Rows from block 4, named by matrix and row number. Rows with one number belong to one neuron. Each number is 128 + 24 x the weight over the matrix's rms, rounded and kept within 0 to 255. All counts start at 0. Numbers have three digits each.
# fc1: MLP up (model.blocks.4.mlp.fc1.weight, 1920x320), inputs 216-269
# fc2: MLP down (model.blocks.4.mlp.fc2.weight, 320x1920, transposed), outputs 216-269
fc1.1000:140107140123121136125140113135133170109141110065143137129148141122122144101120124157139154152128101101114132135127123110085143132148108132174093140127109129119112
fc2.1000:159143139128123102149105142117060140130115113121193097138164119158126121139085153168137140130129111181151140088096127140065144084166153143157102117099169145137137
fc1.1001:117119161162158112117127136146154084133102135091109128090130141121138162129112123140117154119154127139094114092125119110118130154122111153165148149103150113100112
fc2.1001:173141128139125142116175116156118112154106110141103129132105110142154111109119139145117111135129131111157138134153143147111083074099078157161125132127143118156111
fc1.1002:111126105140126124113099129123124128120082108108124130109126108120120132126142141130109141136101142126105156160130109112113120108142150178134098110111099151139138
fc2.1002:095078132139134160163129097135135089118094155123096108128135116131143124133164132123140089135141100114104109119113103139153112127168110169112132109129130123145136
fc1.1003:128163116126137132170151155116140169157122114119095158136103166087139136129090134151139145106140107102162107126143123129133141121113097123116094153119111173118146
fc2.1003:142168160173145112127092127106129123117134145110139137136164119105127095108120089172101147094147126126104132146104110126136085161141140136151139114134134103088084
fc1.1004:150129146093126155129155114125132126138133106171108142157158114166159099103130120104106125143108156136148068127127073152121124088157125152131127138139159154113122
fc2.1004:134145079121119093101121141068124131134124136163169134097173105187124135106121114147129106088142109114143104098158136122175143120172177119153104129140150148109124
fc1.1005:142130116166136156137143072145084140142130139100129150102135120136213098119171103140122087126130092120109135160108146150161126130108104144163144167129132126140122
fc2.1005:158097160121154140155100111119126134098162125143143086105108124148112075107130115145126162137142201179121149128091164127102141127118102128144109111156045128132143
fc1.1006:102113140141096156124159102150107121112071181098115123134151126130161120140143132188174161130096130110143127160112099131079093099126132134090108093128103112146136
fc2.1006:193107148097123072137115137116109133150181123122150112151148137155121122144129100113107151162137152134106096157130090121158159117140151166123138120115130139167135
fc1.1007:143111105109148160164159151149113147135147147136137138132136119152153125129117116132106136151131122141168123136122141086112127091143104115091111107150103135140077
fc2.1007:169141138130131122103158136167199127134114097096161114099151124126137120140145183103067085138117113155135154087117120127148131131112100087152127111089140127138131
fc1.1008:120133132144093109144151116128116155131154128137104156085127070150123123143138147180150094146149135141123132124133123130113106080154137158157166113151180112137141
fc2.1008:155137112095091159121112131114121146123142114156113138094128153148163124125125111139128136121117103098097128116126110115114117091108179105137104123120114126107134
fc1.1009:085157131130116123136122137151126110146124124114111123123150143146107146162112153145172163149114125159135136099127152142104065135098127158053144079140103153089139
fc2.1009:151086133173165110127151112120111107109113126080120155163138132132128081119156132156095106127183113128104133116135160075160138148146137128134149193116148175155146
fc1.1010:156126096146111132135159175118139129159143134114102162127080103133119131112110107109155134124108113155146154145118130112110112120140114137133146094163149100095169
fc2.1010:142131123109160161115156128119134136168075097126161128143128135123121141090124150135134156120116114115106128148159105093159152096117111090118113118096123137086110
fc1.1011:086125121132139125162128100110095136118123123141137150150084140106153076097101153179147147139174136108121128084148110117153123112084125102107115098128124135130079
fc2.1011:127110155143163158117180126104092127193130136136140119125146116160125122127132150113134094118130115108170119119137163114135135105161126171152084135106106150119143
fc1.1012:156093100104148157133125129154140153134107116134132110167131134107122121136105140125109127138096129133100149089148131179140155109114133187132106130134126115127172
fc2.1012:116119154126099119175153168114118128095094114109153128123122176158087136091115158134157100140135116141131164153086142150141126122184188125114171094135115140141131
fc1.1013:126118177112121138065159107143136134145102164154104121126130135104113122127177116096127137100100130094065140159179136110141106126136152167122107114102115162113131
fc2.1013:130132123148160095185127126152133170144134155104144122136129174115112103131101147153107138184114124099120170086103103107150127147174100105126117117136143122134131
fc1.1014:116131145114125118132081128136131103143113119128144154182132140094129121147133122132108081159091156146131122124109131092124125108104141146136130122129133111173140
fc2.1014:172133090130159169152159097148156135133141159147115141185179141125156108196143217162140148138075110150124141165136150164135097131079132111135165114168089170132051
fc1.1015:115139111148158130153114184127116111094121161128151096133176167095135099099154125111159138110120112124111129138125102139137132183131154143094118098110138123152162
fc2.1015:145091095092074144160141154138139132124117140143126113065127142118118133153098103136132160090134146136100107099134137130153145129133173095129105107103099116131174
fc1.1016:147182105127150130155133151127122125124151130080127094129132131126101147117136089113124113148155124105118139112110165107129132088121123135139135113148094111132093
fc2.1016:132125124143131144131151105136120094184137152080102088126166106141154132137094131137127102089164121157119140137119137159092119151132159078115136131149124137121133
fc1.1017:110098098107103182115098112146150107165116120121106104165161101133109160140148109117128170158129133141156140119161118110133123101121103123117169121148153134136106
fc2.1017:126099129132137152140104161150120102089083151109167144116131107112146153130124165110109113116114115135135129102134127134122130125153105132165109130136166155114124
fc1.1018:105105142126122160120115095155149158108079141164096148136135141145136061127158132109112107152110111141090127104145112170161099128081188147115101162163111098112140
fc2.1018:166151127135160099139156136090133130091143130158120104133117108067115118137129099093112127164120129160134132129148089135129182156143173145160155140162088139135063
fc1.1019:110100102126129113080145151128134103120113081180086089166143125144126098131095142170183150170147121163111090106084086141137137155132137173119123132158146130118108
fc2.1019:117106129146105136112108101100100105169120148084160125152154149159152137100121128102140114154118149130080144122097159129134135104135121104128113098159145115123152
fc1.1020:134165118092097164131168087117121154138108150143136111117145092152114128120154099139130126121129109154110123174076149111136148190112161116133209174099137193125135
fc2.1020:118092148143143141178141126147121134147159080112125172106136164141127135107125128117155068120105099142152092121109104142124105094133134115140095146113114100163104
fc1.1021:084112158104126157101125132138098162142104155127143082113175144139135092077168099093086135149147146133120194176121117165106177136135037107138125137136094123092146
fc2.1021:124127135150183087128160162088090101138178107182198124125128134122139142146152173137109121132148154159151137171141125126117137125136185104154162098123110110136105
fc1.1022:153119144157131150135143140112098072103109171174139115153121120095141134142113116139133106115173103157099074102090136172114103139108116129115118116155109157168135
fc2.1022:153163126123156125146131133089134178152153159079111109109121118146130168136155139143143105095090132113136149122117121107127107113136147100149189125138126088130171
fc1.1023:162139144094114139146085163124114177096113104094131107130150112133130110146103093133125143114102117082110132103111109137136112164178142106137152134149128132154070
fc2.1023:096133141166138117137105093127113139107140123122177133122141128134118144127118117138098197189132102154125123144146128116128082102132158115123111154138133142114094
fc1.1024:141147093122115126120087120113128121112177138084151129138139104155158094128098157123121175152154122156095091129151133111120091160126108137117184107115142131099102
fc2.1024:124117145136057190123110166103078143107131094144164137117117157112158129117169130133146137160125123132124134190205114098124128145151126140105120123130107119137122
fc1.1025:092099126101107103134147192140134106095108125109182115111116142110134128133160159086168087141167126134189160104143144119149141110105144133123142100088136126178154
fc2.1025:108151134163117126148127136127159121138117120144107164131135097110117145121122165108133131150104128150121099140127098121126112131155171136105141114146132152118088
fc1.1026:140116158124097152155151150124089154164116116134099113136157101112134142109057128139097167146159143128177127132143163117138119130094115118147132146157137161189210
fc2.1026:088116138130152118150093118135125152123099119156147116153108164140123086113177104107136150093101139074125103112148107125168118150113138138132108115175132112145104
fc1.1027:126155150130135147129173118098124063103155129124114164128127139110141100132079132081143159141153089097129099144134177104123102106120064101144106111146121120128138
fc2.1027:144094107082125105140128154134150150140149126131146097110135122114108141088129080096097114099100131153086119126108091176117162159146136155107126195105154148151158
fc1.1028:120165102155170113105112127180106148138130108129132136111119082130139163124158137171157117112118146148146139174113160130144143096142131125140164165116103074164174
fc2.1028:156098099140114128115188109142087134097133123138101119088136146148163153120145112129131112130151164148155170152144144134122117153126125140101064100117109096133117
fc1.1029:107140138110107154152113160123150143161114108120143128145107119094099119152119148129169122122133093092123108129127125194154086120143111100162148089143124128116146
fc2.1029:138108126117138139092143152148102140119140107134121112134148141148147111085120153086082128092076151126129123120140134130129121154136127112107135145155115125116139
fc1.1030:101140144120133155149122099116084133109125162125126136144101097142141129132163099179120134112164137073100132131125157115117120128142137122101119110153105100124130
fc2.1030:149105190156113131169127127136131147096133109157141117141122140160117159134175119124145121152135170168140114106107125184116135134143104147153081122117119136085102
fc1.1031:159098147124130126121138113111125152109144165123108109116147117137100100140092135121105105107112104156099087139136121088097160147103141141108171120140142086105162
fc2.1031:133107104105099138128146074149129129111114150121131125121127084154142126111144136108144140142115139139095168134132138103165146096129102139179092153105155124134143
fc1.1032:145166120107134123097103191088104133175125114105158142143114097125183125148175087116104169100111161093116160143141130135153087116135084135123088159100172170155158
fc2.1032:106131109134114151154139143176129177145222108169128124140179106159132158121109146166126122141096110132169132121110101094122128116147076133117105147133108157093102
fc1.1033:094109124114121151127129175127155164140125131094139161084120128196101146119110151139091126138139069098122115115159133147103142130159102110091085090134137124131140
fc2.1033:109146125119105140145118129163107149135113136122125154131135178159151086083146137101123114105115121138101076120156108186110149145077139142100134105132140119122101
fc1.1034:135115141167122137133095118104179150159137120111131138139152142132160113152085151132101169101126120100084150159174120167078125084129133099155159103118117150184145
fc2.1034:092125113089143132196121131115094096117110108130105104135154118134145117157116128164109137139127153136112087138139098118117126119083125167163124085122118103105105
fc1.1035:113132157113087104166089153145099138143145154105129129139109175133118135126111104130136106109150152143136182135103139110158117110151129108129141106119090149084111
fc2.1035:148145129149129103172138125092131143142115114150118146091158119180108154131132124160122115145143133137113164127155167143137135128134111151115108112121151129128150
fc1.1036:115174124097121143109128187149144103150063101143134166114102191115185166120135151128116073160083142122107135102111108125147111094121124129122090164114159114109142
fc2.1036:182112127134133118146142128133113140129156096137083132117091120148102128133157159123182108151120100121156124169108110120114118129129144143118179142083138092121112
fc1.1037:134080168131157148108129125102098107126166149115141156190130143109120095126117140110156078143136141154130137132087149084113172101158137085101125114142139123108111
fc2.1037:087140092155124166153113125115146121109112113144108163147140137110116109110111141131130132136090114143118124138145210177163122086115167163097129130133129134147127
fc1.1038:127138143120136135135113085097108162145121110139183127122119171105110128109146119138137156110097140126166111129117102158122146133101133126099174126111141118105108
fc2.1038:092122122107191126134187122110164066168115100167125151145144150130127122125081145094150161126110101134109103114144135160156110130107119080148113143113127136109148
fc1.1039:129148162111137138110129091109168115154188148105113122124131145097128125128131145139134077106127155121073112102157134095150100131069128152125101100113133110124150
fc2.1039:158125163113103155089108067143133114159120155156138133093139126131159149130102136162167140112185117127153142163131119140138127120116082114111120149138140128136102
fc1.1040:154103156159116110117124164135098110120101136105097135136133129114101165127118103119127155118138152167128158114102121116188117130108150114118135128157150108120119
fc2.1040:113134131140166159102098102108108139124150155106128171090111159127130141134097131168163111147132121099092146115113102151093145105152092127127150118133120129103102
fc1.1041:145113102128146117152082128134125114127124110152078144120099131114132129118145143152088133128101118103121094115117102111073138163097184167166147127111118143143132
fc2.1041:143119116119088154134145108098154179122111135136099185076128150147177145135104128111118122109159103118121165135104161112132141105135144156129082118135139140096141
fc1.1042:159118129128107094146122131164062122112077111070143082119160126137080144147089169097104145135166144104087082134141064131124122115147169123144117088115119131136160
fc2.1042:145096135096113145116097134155118133134149078146150120127136086089151118126140150139159121081172145156127134130140139100079085113137101102082108182141129127138106
fc1.1043:132076128154139101157170154126152119128119130119146170134080093133082159147128142141128100128149094116156176070110139104177090107111116110160178111108138148147109
fc2.1043:123057129134154161189142127116092090111090066102138133126159131119098097134143093113128141140111139113148118159118134132095140170088144103139174115119150152089138
fc1.1044:164118134153151085124164140147149117149113125121127171137111162117173117132142113140101160139123122118171120149129129120112165130080159119122114134122151145137102
fc2.1044:130105131121135141138157112111108143130097110136115134136134130159146153153077095130147123130099091134108149166116140140136113128119153141099138100117145148154122
fc1.1045:097095120121161107116115173152140144115159176102127105148106125131140120132106129046089115157150126113111099066139125152124107098164163113117131114130125128168155
fc2.1045:161150116053139126117119120105186171149136150111090124109125178125132181127104134152112101146146118121113092109156122106171119131111096173088082129081132136106096
fc1.1046:095113124136175178135135135130115107127110165158146102121153110136116141124142123169116120109085153094096132158146146134132131109134137171140113119137105143133127
fc2.1046:147154096137106100138115157163091116119161121102113097158118150125118088117161166133118142136138147125127106142142151145146159172145103096109139164081140187133099
fc1.1047:116127117154137139126111156138136177089158148075166119127158140141119105101111113150105121074150135143113144213151137121122113128142156131075097097087160131133177
fc2.1047:110146141122109110146124149108140123157141172113132134143123132129113142123202114110173154132100117104147101134163094136147124143154102137094161181171157145153102
fc1.1048:102091142125128105119081130150115131126118092145115156139122164144140159112163127132079164114111142118131152127162098158106134108120120148150130127111103159115150
fc2.1048:126160092119083127106137151137084097125197134106112159131148155107119097155109155119125098112102143155135166131108118166180096062084119119100096152104097127178053
fc1.1049:129133110136123059128126097153108136182148110121120077122116135118173110104155119114133106103121139162095150147109145127118118119090123127133144117124093108184118
fc2.1049:063208176120098113108085122082131136130090140189162144132113099134111151127118123101141119111092133132153129074086169131142129098116184112098134109185162119100115
fc1.1050:160095101146106088120133109138130120167074119117118128135127139149137130110154107110128118114148145129119128073159151124150115114122083138105136139125105113121122
fc2.1050:092144131102161162135102161118151130119216101114126130115121132148112099148156109111151142100127088190123127131156118124123109109135167177133153097151153123162155
fc1.1051:103161137125175136124084162157139139097135136103134094149114125162183132130103151135129117102192128086143119113106102131109147117150142114111127108117138131090152
fc2.1051:163090120147133110058136137173089146134104138081113091092119130119092144143124088164121103110089111123167153102133093160138128107144126133171189129089150093133125
fc1.1052:136150095118121125145163105148124137104125191113122118123136121153110108105125129173122085124105097127141093105087144166143091146123100170094134096112137150105153
fc2.1052:072150147146121143179112126115127098192158092100130133136146180138148129102121135123184153164137111098176148128108121115104127182117134118144072151088100110142179
fc1.1053:115101090134089153138142115123117124159143151185129106121117143098156168132165118094133171133106149146123128133110112132130132143150134093099154125123087114141110
fc2.1053:155113140116131131161101111161147130113111124109104127140124146101120119156102132110136130151128141094127150124104123118152106070120144121094101116152121166119119
fc1.1054:117121151123152125152120129134176091132102143121155158116176123142127102143120136147089119121152094104094097116117161113124134155181143101123103120123147173118111
fc2.1054:120119092108128144157116106134101134076133102118170122134152096101141137147082164123144193135130134124111153128088114112195153138089126202165084123124150131130157
fc1.1055:170148089100140126161144116139119140110113131123113155124124065135164092139093128108152081110145118107126123096132089135148109134176109160153171160131133145108114
fc2.1055:121130131133136141105127123132126110103105156141095136118146160144104132130148100165107147129116117129112140137138160159101158131086116099167131127162135095157138
fc1.1056:161123108154121130124143096120169100191118145138112116070134131138145105162144165111106098155166141139107123140093139159142183113105119092112132113099156088168125
fc2.1056:107087131118130144137133145164079118141155126149164130167133107138112104171159065085099141138095121143130161158097132120112150143126135160137141109158139178145163
fc1.1057:138121164117136119138147164132115137114142100149135146089123166167131106175137107145084090097159174136150120180126100128135134161116129115096118133128097144151146
fc2.1057:126150142125142153141091105096134158131128150099135153120154120159125107071108131105155126140147128123196105102084124119156125109136112114108095113124112139151103
fc1.1058:127137118128108166146100106129167100168118118138110126124136118150110114073131118157138152104123124102096080138124145156111114148138150092148143138137074095124147
fc2.1058:117113103070119151137119152124153136120100127106131117101126141119120116102108096121146152076144125144133121130130068144135168162123064086098120142160172122097115
fc1.1059:114126145145127141150123130104112122080096119118104111124118119156131116101116114123125125106113136134138126119132160146104097091131105106127087171138140118111121
fc2.1059:115129166115154163144154126183091134120138106131144085128145151111117145120146139123148133143130147169107121110138138124124120115118140151092122097125133118109109
fc1.1060:119133111172149129127152091137089116121149155115140136141144137144109125130145092129104100151114114115139106145157093119107129160143129119126141137139146146122146
fc2.1060:105132110153120134171126138124085163141132095098146130189082163154137100164148137150153078108071142120173132103141149108158123130158118133137140128133135104141149
fc1.1061:099121112090130146095178144155157153119121131135116147153151148130119157102093090128116103123134113205146088143121161068106102180111093094103126109110123169144135
fc2.1061:130135145088134145114124112124075125131117140159162101124125147135167133126141130092127101094156107147139110123098140084111111129196126107154136134155146116141131
fc1.1062:126101152141168162095136157150105158120113141140185128103082145103109164123132132138141133093113129122095102123064148138100110104170111106107099124144134146092144
fc2.1062:108167107103114093144133138135158097129108094172101132139134080161134105092140104168094133085145178141161121122143151124135135134119154105114159145060139127150128
fc1.1063:123093120137117110099144111140099127114098123102153153157108141129162149136113142166172136134139116126160097137072185154114119111153107122117093140171145138135143
fc2.1063:156092121121113102168134102121129109112142142117126117126148109101120072064107124088091111119173124107115112129153093182116159077132141117142102128177116147156143
fc1.1064:138095100122123137110126106101143128165127166121104129092139094103133121130144136148103119124132144139142154081147122150132169134128173083116106091121128141109142
fc2.1064:124129117153166132116100111150145169113128098088121125112168137138109151122121142187136102160106148165135169125137164132130109127080118125136111140118120101157137
fc1.1065:113139131135132110121091143098141146153124094124159093117097112154170139140150137128188109106069166151116099110099113144116159162148132065116142105114128126139075
fc2.1065:074185102122140146131130126118125136081146148140133134143140106098126097185093164100120113098132126133160135085071120119118103131120133133108166099125165145154142
fc1.1066:118090104077155160154133128114121145143151130113122098110128159123100152113136146139131106140145109133178132128144159105148130152111099144136112070078105077141144
fc2.1066:158130109104179125158162124127128150088124138098106141145146113135141114090097110101096126132091102082131094144072162156159138126141133107107129146112140143153087
fc1.1067:120147094137098176143112146154105133077122142130162155199116147102137092168099108102128132144131172116139092112135073124078155115078145164134126113141151148148130
fc2.1067:187117165130129131099129078152158086139125116112087152113116140079149140083128136101130147170144115145167094157145123090121094152123169112095118132136120166124111
fc1.1068:143115144161101156132116115188145128120130122112143130073120147118092131110142121148137126166130151123110126099097139155176128105119101132111135140078131123135092
fc2.1068:129132112158119144109103126148132165144101122166106132153172144098141154142120129099101185130139136133112139135084118164110098154140140146120124112096133127158083
fc1.1069:134088139087114116131111181094105120154099127132133169148127106149116128146165127112137100115140136110107089140166107080113120125162167100112141154088098131123130
fc2.1069:143140134118117141145116116161091088129163062127111150113128167122140151074131125157156155150141088095123137142124131062070117150109157137117134119095084151143124
fc1.1070:148150133134109119155150165112136128147159116126138101150092130135147096150120143114151139143139101131099120164093100150077082105128111127114144142127144130128152
fc2.1070:075089129138156124080116153062138135140135128058173153085127106155141147146091136126136122071094089158147183142097093103145140160168134106123132148135144108131127
fc1.1071:147090092151158156117132140110109076087107104126115130130095195099140154117114158087136129104131132114151118102119106120131141141144129123166174138107126127130129
fc2.1071:108107064125122091140138161110116137112143144122174095147166131140101093123162146134101117126141122133123105158171112100142077140105092137113120143154141149150139
fc1.1072:120148155123150140164133130075102116157105129160135115162111120165081183117124116143173107118134121099111122103139150114114146118109132103125087133117188124132154
fc2.1072:145162127181150129148104164174131115089118194136129129130109086116128142157139137141137103122145129092199111138154117163128137155101116131119145155130142131157150
fc1.1073:103084152143135130128187124141116103181136143146120094140093154082125162125140177096128134118124084128130118141114140122126079126143135112099103163081098182133105
fc2.1073:098112100138163117100092051093073141138128121132085110137105148130121119110096104127136114108140153128069169171113100088110129143126142118085081127103143067112142
fc1.1074:117177147106136089100110124115181083090128129127113095158180101136104160111139120141126111132138137138133138078146099135108175162151110127094142143165121129162078
fc2.1074:151150101141121127116115130159120149159152128194105137146175153116195129130148113129164097127132134183118126135121117116153133150153138125144138106089148124108112
fc1.1075:110150173130141170135143132105133137155105099131163121142113141142099148180112155167128149136163097146112166124150140109115089118088141157095122108126147154108103
fc2.1075:150157154138188088126156117115078128105159067128141132123120186130120069153131076113136095166109145178083123122138138151119147160112143147159133119157100125113139
fc1.1076:148131117109123122136154103109099141160176141159135107106041118149156134134076165136142140112103132112115066145146144133117144130140150148138123107134129136123075
fc2.1076:159137125059117144135086117081121143094101107136148159115161152144139069102142126151147108145097118099113133128091154121128155140082081140121111173132119121141139
fc1.1077:157157091136117097114138145155105104120095119152133113138131136149123111144128143124154108118115078085081143144157158122147090137145108158113121112152115122130155
fc2.1077:118092144134113117150153095170127139144108130124157140158170147102165138107125120121100094143116117159128133136150133168154100153110092141123139106118085157129137
fc1.1078:168153146109162139115118105126082117133089088117134110074147099156139125093154140130154122157130137119150080153071134136170131142183139147114117134109109113168152
fc2.1078:086095159164095125121122155162135130100162128106122149110133150164111135151101121112091158142142150113139137093105136176150106160104128135121101138120133141153078
fc1.1079:067113125116119170134103147113139113123103140099137093129156120122125180137083139152096101128121166086120113165129115119154120153102138136094131089126134112116155
fc2.1079:106120124164127080140138122125140116104158140170129134144135136112153115147173103140167130168121161109175133128118136126134120131159118081124153121083111119112131
fc1.1080:132134092116118107104113114124127106116142148090118128132140131094144103122072123142154117114110138102117142171109119118142154116112196129123160140095138139184102
fc2.1080:102115135145154096117140165074140119152128145106114118136118128139125132105123175130109124094106158123166132136111105135133113113156119091105112128127156143091100
fc1.1081:122115103123111131121117145100131114108100113104141132171081157092131117099099166089091164121165181134107123145095145080178122138146118155097173103141133154096157
fc2.1081:155155128133144122119172113131118102138125121110144084108121165161103178128115119119139132084137121069101115122114098126158136130120101148142096128107099146104156
fc1.1082:126150106155144149090144107127121143161114123136178106154143108132097108108127105107134149135120139110114110150121119134132112141117108125124142126132130109141127
fc2.1082:132159113130121110114158145132117123118110101119141138111093135137103175141117131137109127094137104161102086096149108147123120160162127138103127151106128130159085
fc1.1083:114134125108116176067128148119130156157145138109133098168128076116139120120088144115135158111142161134104185158125118148115118124122162160163106108147172106143131
fc2.1083:125112130127094126085140112125116147137078142111142092111120159155153142107198098138112080144125110108120137105116125145111125106126130132100117129149120163114161
fc1.1084:134127115135125134135137106131125100129147141137139085081123097101121115135100096168132107142119077120107141148154103113139162117181122145092133125175133127126163
fc2.1084:137125083134126147123109120135175103114159112073117145159098109158110117147086130091124110118137123157142138099121160145126135127094088153160122142150140111147154
fc1.1085:146132119114133091108137171133106141181095123112134180108128102160126103154123133145129165110145127162093161160159133117106137135147138105081129147145132152173082
fc2.1085:130115132079110125120110134115147138086108122123087133102082161102132159100101117112154074167111111107133107078120106112147156118133136104179150112119112109120098
fc1.1086:137140158108169127136169117115152143101116077141147131098161079102166125158100130156123147148119115098128156149086140130146104119112126144116137132158108111088174
fc2.1086:120093127109124093145100119081174120139118162113161140077134149139097116150132106123167090147160182098113154114147109129147156131130125120130095132159089111091096
fc1.1087:136125124112161135169130114190093149073125150159088110115128112109092157122128095121119139131136100090136067122160120103136121125121120136066125153124103151137106
fc2.1087:115092123131109108151136123079174139156115170148155129132133123115134145131120109089100158112105152142153150143103130184135175131155153142147128159158169162092163
fc1.1088:123142129172115122142129153105131126107094103183151103127129120173150124132099136166127115114146120105102117092091134133113128105123120164103138139151117134105146
fc2.1088:146148115087113144141129172127110121143172126149120148174135090120131168097172132161099166117135160079124080140143111149119111107139163127171167101110166134148151
fc1.1089:120115128152135141160131135092134119127147126076121093133151127184163166095119095115158164132110134106118143146120156200111108106141142117121110099138116145144190
fc2.1089:123138169102155101157125115117117148114128118148152176141102120145140125114126169124101117135152140150173132118144122135090142105124155062128121111134157122120128
fc1.1090:129095122124148170152154094145106135122153153091179138119117127165122123153161100110157109131121112106137106114153169113132122124152154105161146097140124118185144
fc2.1090:124086115107122110076132121151120107089074170124119117115132146133099109172097141119137108130139166135151161157128160086112156101133151100096106119132147189134113
fc1.1091:144120189149105115108132136093149143079152107151158139098132120112097109111160114162155137130154138105094132144135139133132097107113118121120157109131110167119128
fc2.1091:093171103116122145124094137150109146104158085115173106114122127128163152078137132139111168121132100144134146114112124093108145163125103092127094133119121132131134
fc1.1092:147145090101121147126156174082113154095154108147126102126104142129119140105143158134169142106130134095137126131118099123140137174167127106156129142101139127157170
fc2.1092:142144126137143126109144091134159123117087137155122114122132117110162125133129118161106107166134133142154104148122096089128173102125142155164106096145105152108085
fc1.1093:127096106125134102149119170136113129131136145119109202119084118100074142097155105124115093126096130151141122113125107081059158081105130153169102123100131115137111
fc2.1093:124154156137095111123087108138169137166138140137105068129127105116101122147129172133117130126129102110149135126141149156083122165150121088110158141162144135120148
fc1.1094:086185119109091061123122107128149155156139121153152160132097144135102155081161120139110120180146086121126153090133132099058166087150145143142105156152124112076164
fc2.1094:152157130134144139149117161143126101150150116099109118131157120131126111100115122091126192109143082181139128093109130146066149229102149136148104200155139150147091
fc1.1095:143128106152122142101131117149092126184136129130107119115153137130114126118104141153155142150154113113125081160098123120184167142108129088134144142129141157109142
fc2.1095:117118151150096124107126176119131146119104128166118160093149138153115104134172105137144143124099133125158140115178120147103114088141136130109152133128159126095138
fc1.1096:119119099100132158169147083138113092133142115099133160115119137141138117131125136111141140103158111166124129112094122130156138098078132135095092131132163119114146
fc2.1096:126133160160133141176112113080110118120204151088101093168075136152181164116166148124142136101149147113141151150132138104136136142089201099167184135092103163149143
fc1.1097:136099151159124100106145108096160113155127120114135145127158107137110115106088163178121152132119115123121133126157161109088120115131118116124158150145111113158159
fc2.1097:173150128145147125157146079110136175127124109099103135163160124102114154165111108164129132104140145129149126158129140131124123139134137127086122125148149113115135
fc1.1098:127145112127132155103168101147132149068155105093098163104138150095107136167092112143173126158079101125096096096164062163160168116147123121199160131176114056131123
fc2.1098:164163077141156148130094119082117131136141135149155124159157141118110165128134124148100178137083094144148119102144098138114136149126133120113106129079098117099103
fc1.1099:128141153114128100168139126153123161148129117139141152095145138140147150091154119117094165122164094149107148128109135143132141165147113157094136139112120158134133
fc2.1099:114120114150113123146120144102148082119140138150141124107148120091087133142108077132116119084103177092159129109162109141112141132132122110085087129130088068120113
fc1.1100:114136172092131081111138131149128111121118157150138112125129105148143097132085109157110120116121134161110127124120132112147117146136142126125120117147138154131133
fc2.1100:132161114142156101121133084082090154120117142138122106111170143125136143111160113060138109100072136087110118127071153120121146144123118147079171134115116126102125
fc1.1101:128135111104147124114164113129125105178112140112079130156101104144174122071205118112126129096127100132170107066142152145154107149164160099149146133157169152175148
fc2.1101:108059091087079122138134137123147076132162156081149164127110153131130135078095141122127171073100154105148129160173160131126179089108090132091130125119070117134056
fc1.1102:117121152148165112104093101113097158141123120132097135105137147106122111114141127161150109121142124179153147146125110129112131112158135124132099131128187171082111
fc2.1102:157135087130099156135181094133138108116132145096045143168117157135095113137148167130095132140175106144126124146131136151134115168112150139110144120190099131130128
fc1.1103:128126120110129150156130108139091155135118114148135147127155147134140142149110127122131108175125114098104137132130193138165154139114106149146097138167093121161111
fc2.1103:159136115120132115142167121108149139143134111107109097140107121121111120112107124132147095127154111134120148139108104151097142144152151126166096131161142153139088
fc1.1104:118142092126111147156136154116107146098065123069138150102171145140108148105094125112139113153105156119134166152158101169121105158114125109166157130189130121110107
fc2.1104:088118121168086096121120109122136128117097109150108152136156119124156104141123103088170152120145156139112098119134132105150116154153109145105100122087098105191068
fc1.1105:128130109136149143152140103090093159123184095126167162113091103097113145112078104127145166126144144107080108083105139126170127133176128118120139130144126164134099
fc2.1105:173129125095120126126109145071097121072135161083152119123102164131112150121134140151119144144092123160152152141100089143136118156129161103125103111103122130132145
fc1.1106:133136128126183147141117122143111142100116135155080123158088155154143093147087126126121152113125142105141130138117103119135124133102094100093159122148146117134131
fc2.1106:127108120148143131107133091077140123138120111152115150096143131134116109111148145130106140127073104146116114128104130145134162114138139119156103101143141110154112
fc1.1107:105121149120106129129133114129081125111144110150096129124129132142163109157104143147121127087124126143125208141129118126138112122127133156149093149103105091117110
fc2.1107:134152143150115133143142141127128111083128105148140108102145120099108131115112092089137136138120125165109103134115186124135176108111119109164117146119154138131119
fc1.1108:146099128172113112145138124137080078098164098077116154125139117123112150140117106139121102129145137114115122110153122189137139142123158152184173109104077107112083
fc2.1108:124111144165118134143142126099112107175127132156125168122131115139118113156120123154109136188135107109138157154184113086106092080092137130136102177150126138182135
fc1.1109:128117105134161152145115144144120083129126090133112111144150099103174136130165152150093141128119121109106081163131110116092175102122138092117117125158111150112103
fc2.1109:119095101132099115102097161094127081137137124144102122075094152110087131113102105104140155143136142116110128101097163128163139128157130152108108148128140120100156
fc1.1110:128124132124111151139139111177158079114104097113120158146123111134159173156081103153091104135118129106089142165147132112137133145057140118138099167094108151163141
fc2.1110:121168124134132132129087106120127124146142153125127131139174164119143146142147093075131103149155115122093099093080119124118123096147121126173116078152128130134150
fc1.1111:161130137162124115151133118136155077140105117133108166167139116141133109136140098162164129089175124149073103130133092132148180138123100087171077126159157104144138
fc2.1111:152124130080123155122095144117102164144092104183159097098121117090129149151129128120111150154106129140120137077129110124136113112141120087113115119122165141128166
fc1.1112:142120102120115135150169126111152157113136107132142129159145118163129089127137144162183146131098144125109101152116118140093118128070166077086175142093149126113129
fc2.1112:089075144100107146138107081084147113108107122133146147119143123134130174146156112126109141143120131129139134134127139100151107149132126123089163148146181147115135